Weights of a small image classifier: 1.89M parameters, arch res2net.
Rows from block 4 of a small image classifier, named by matrix and row number. Each number is 50 + 15 x the weight over its row's rms, rounded and kept within 0 to 99. All counts start at 0. After the name is the row's rms in percent of the matrix's.
After each channel's rows are labels from the 100 images, of 14848, where the channel reaches its highest value: "lies over" is the class under the peak. Only what is clearly more common there than usual is listed. The data: made-up ball-and-stick molecule models.
# c30: last pointwise conv (model.blocks.4.c3.0.weight, 192x192x1x1), inputs 64-127

c30.158 104:61 50 26 50 53 41 50 71 47 46 68 41 54 61 83 65 47 11 61 69 29 40 42 78 22 75 32 46 74 20 50 45 28 62 64 16 32 42 64 42 50 54 36 49 87 47 75 30 42 26 24 51 63 63 66 40 62 41 54 46 35 08 60 37
lies over: grey ball; blue ball

c30.133 100:44 34 61 41 56 93 64 57 85 56 58 37 61 31 59 53 42 37 49 51 56 39 29 52 46 53 81 24 55 65 46 37 44 49 28 81 46 41 49 35 51 52 26 52 42 48 77 48 40 61 41 65 37 48 47 83 68 81 45 51 75 64 54 43
lies over: green ball

c30.104 103:29 27 48 69 21 53 64 66 49 66 41 43 45 31 63 58 37 75 50 57 26 47 46 45 59 50 57 46 54 77 51 53 68 71 36 86 62 53 34 60 73 45 38 62 52 59 58 29 44 42 43 39 39 57 52 36 67 26 47 42 53 49 38 38
lies over: stick

c30.142 102:32 61 56 26 50 40 54 44 53 71 67 46 48 51 60 50 73 50 50 50 50 58 46 71 41 60 41 59 19 31 95 49 61 75 36 44 34 50 82 60 42 25 52 62 60 60 35 24 41 35 56 74 42 27 26 81 61 61 62 51 63 75 68 38
lies over: grey ball

c30.67 100:13 63 68 79 54 35 52 20 51 45 48 58 51 65 17 58 61 42 61 45 42 52 67 42 43 99 56 71 54 78 48 58 51 26 53 39 62 56 49 44 37 53 59 48 58 59 27 49 64 48 68 28 35 67 59 61 53 67 47 35 63 48 75 68
lies over: red ball; grey ball

c30.101 108:41 65 75 09 48 73 73 71 48 27 54 70 61 56 67 42 73 44 37 48 53 58 52 29 65 64 33 52 43 34 53 25 30 69 69 70 42 36 68 38 62 32 86 51 42 54 43 34 78 59 60 51 11 56 55 36 60 79 47 55 59 45 56 87
lies over: grey ball

c30.88 110:35 31 53 55 54 35 33 46 40 65 79 53 58 75 47 34 61 48 49 55 20 51 50 39 41 35 60 59 35 48 32 29 53 94 27 61 55 13 43 40 88 59 46 82 38 44 69 44 59 50 20 55 53 42 47 51 68 51 64 63 45 44 66 53
lies over: white ball

c30.176 098:22 38 57 47 33 69 30 46 48 66 58 39 34 39 40 44 54 44 40 56 38 28 44 67 40 81 56 32 39 49 70 50 46 28 37 67 74 40 27 67 52 45 53 63 51 64 66 00 54 21 37 75 45 49 43 60 32 59 33 55 78 48 47 50
lies over: blue ball

c30.63 097:38 50 58 37 37 35 84 45 30 46 31 56 54 30 54 44 51 60 63 43 54 59 33 45 60 25 30 49 78 58 40 56 45 51 62 53 57 62 74 30 17 58 35 52 48 52 45 15 34 63 50 62 57 39 66 73 51 50 45 56 23 47 57 48
lies over: green ball

c30.19 100:49 80 89 73 48 49 54 77 59 46 43 63 58 53 40 46 26 34 62 59 72 38 68 33 45 50 46 41 53 53 58 72 59 67 44 40 65 59 81 61 60 57 42 91 66 47 52 70 51 41 57 52 86 48 61 42 44 30 68 65 39 26 74 27
lies over: white ball; grey ball

c30.103 100:41 38 55 62 68 32 39 34 26 68 23 59 31 30 60 46 72 53 54 66 68 55 33 20 54 32 44 42 63 30 42 70 58 26 52 72 62 47 42 42 56 42 69 83 51 44 54 42 56 42 55 99 40 44 54 38 40 49 56 42 57 27 40 69
lies over: grey ball

c30.48 108:49 46 66 58 35 73 64 52 70 53 51 31 41 32 50 69 38 52 70 62 50 44 44 28 66 63 46 36 41 31 61 36 78 73 11 24 28 53 14 64 50 41 65 39 78 47 63 69 51 43 61 58 61 43 79 66 79 36 09 36 48 57 71 43
lies over: stick

c30.187 112:52 44 32 67 64 61 99 21 46 61 39 30 65 61 47 52 48 54 47 38 66 66 40 72 50 71 34 45 73 30 57 39 36 56 43 37 55 47 46 34 80 55 58 50 18 47 51 31 75 53 42 46 81 50 52 31 36 44 74 76 26 53 46 60
lies over: stick

c30.91 100:61 34 65 51 45 72 27 46 60 54 67 36 58 40 35 66 33 74 68 41 50 48 38 30 56 58 28 39 37 56 36 57 48 42 23 44 55 17 58 45 30 98 07 95 36 38 52 63 51 51 32 41 49 52 39 54 41 53 52 28 41 90 52 67
lies over: white ball; blue ball

c30.10 100:52 57 40 71 22 51 50 37 30 59 45 62 46 25 38 65 99 23 49 41 40 28 45 60 56 33 55 35 82 41 68 79 31 56 52 70 40 49 55 43 54 20 55 45 34 47 18 61 65 52 38 40 62 51 33 22 37 70 57 41 41 38 43 67
lies over: red ball; white ball

c30.6 097:54 70 52 64 58 80 49 40 52 55 14 38 36 50 22 44 63 30 49 54 51 73 66 62 44 41 75 49 61 47 41 28 47 47 36 47 61 47 29 71 42 72 61 50 50 23 49 50 84 51 61 38 47 24 41 46 51 53 39 65 49 40 59 68
lies over: red ball; white ball

c30.122 095:42 27 58 71 24 44 25 42 19 49 35 33 55 40 53 44 42 51 25 57 55 58 53 30 46 42 69 56 33 79 60 97 45 59 54 42 58 57 52 29 48 54 79 57 54 57 38 49 81 39 46 37 52 48 26 66 39 49 35 63 55 77 37 53
lies over: blue ball; grey ball

c30.170 109:53 43 42 27 63 34 37 38 67 15 25 62 70 67 28 05 50 51 49 69 32 52 87 72 49 56 31 52 64 61 26 53 64 73 53 50 52 62 60 59 70 67 39 44 51 42 52 61 45 56 42 63 64 47 80 50 52 59 66 47 59 73 31 59
lies over: stick

c30.155 105:68 56 63 68 49 96 46 53 51 38 40 32 33 53 61 67 52 29 89 44 16 58 63 81 55 65 53 52 50 84 47 37 52 51 27 57 27 68 62 58 43 57 63 54 30 48 62 59 30 75 61 28 31 37 38 51 45 52 40 32 53 55 56 53
lies over: red ball

c30.130 097:70 32 54 51 34 45 52 53 62 52 89 69 21 35 60 36 41 59 38 70 57 46 36 38 48 36 54 49 44 71 66 31 58 00 50 44 30 36 61 46 46 34 63 25 57 59 38 42 57 66 49 65 39 44 55 67 72 78 58 40 64 51 71 36
lies over: blue ball

c30.7 107:59 59 30 43 35 42 24 71 62 75 47 42 26 50 53 73 61 45 57 16 21 37 42 39 43 59 66 47 58 57 66 32 48 63 46 62 73 25 24 38 41 55 33 54 33 49 25 41 48 55 52 51 49 69 46 56 46 58 22 57 51 73 58 28
lies over: stick

c30.125 110:41 25 50 37 73 12 52 37 49 20 19 66 58 56 79 38 53 74 26 55 41 67 42 81 49 55 54 68 90 60 59 55 56 64 69 56 42 38 20 40 45 47 54 46 81 46 50 56 41 59 58 60 31 68 57 36 51 51 69 41 67 52 53 44
lies over: stick

c30.118 097:41 28 73 71 30 67 52 53 47 35 52 58 67 66 44 29 76 38 51 28 51 38 42 41 50 44 68 53 72 22 50 60 42 29 42 54 60 38 69 63 54 62 84 57 65 50 57 58 51 49 47 45 76 50 81 67 57 38 55 62 44 54 93 72
lies over: white ball; grey ball

c30.191 101:41 77 29 21 46 38 50 46 79 26 82 78 44 54 48 23 26 91 46 51 63 39 65 38 52 66 49 57 72 46 52 15 64 59 26 60 54 67 59 46 55 38 62 45 40 49 49 55 32 40 39 54 63 56 50 38 32 71 42 42 35 37 55 48
lies over: grey ball

c30.105 095:28 69 53 41 39 53 37 49 32 50 59 44 69 61 21 36 56 36 48 48 40 38 56 76 35 48 10 59 62 47 41 63 64 46 44 34 29 57 78 45 36 34 47 52 71 51 45 72 45 49 83 45 57 58 50 42 35 49 53 72 57 78 31 51
lies over: grey ball

c30.146 096:34 76 34 53 28 66 51 49 45 68 42 63 59 61 61 54 60 40 85 18 28 64 22 61 50 71 44 35 64 53 70 41 74 61 48 46 40 49 54 54 37 48 72 59 28 51 48 45 49 48 30 32 32 75 61 50 49 70 35 52 69 54 38 70
lies over: stick

c30.175 112:62 67 61 38 50 55 72 51 56 47 40 72 32 73 26 40 49 71 54 62 46 64 75 71 66 23 61 28 32 66 35 39 53 54 35 39 63 32 46 47 37 89 48 46 33 38 40 60 59 50 60 39 77 68 58 82 49 56 39 61 55 33 58 56
lies over: stick

c30.161 098:57 42 53 42 60 54 58 52 62 78 37 69 38 67 51 55 43 39 45 63 42 64 71 50 60 47 33 48 45 48 51 44 65 44 28 86 32 42 50 49 35 73 43 44 55 40 34 28 47 72 78 43 67 34 40 65 52 35 38 49 32 49 61 53
lies over: stick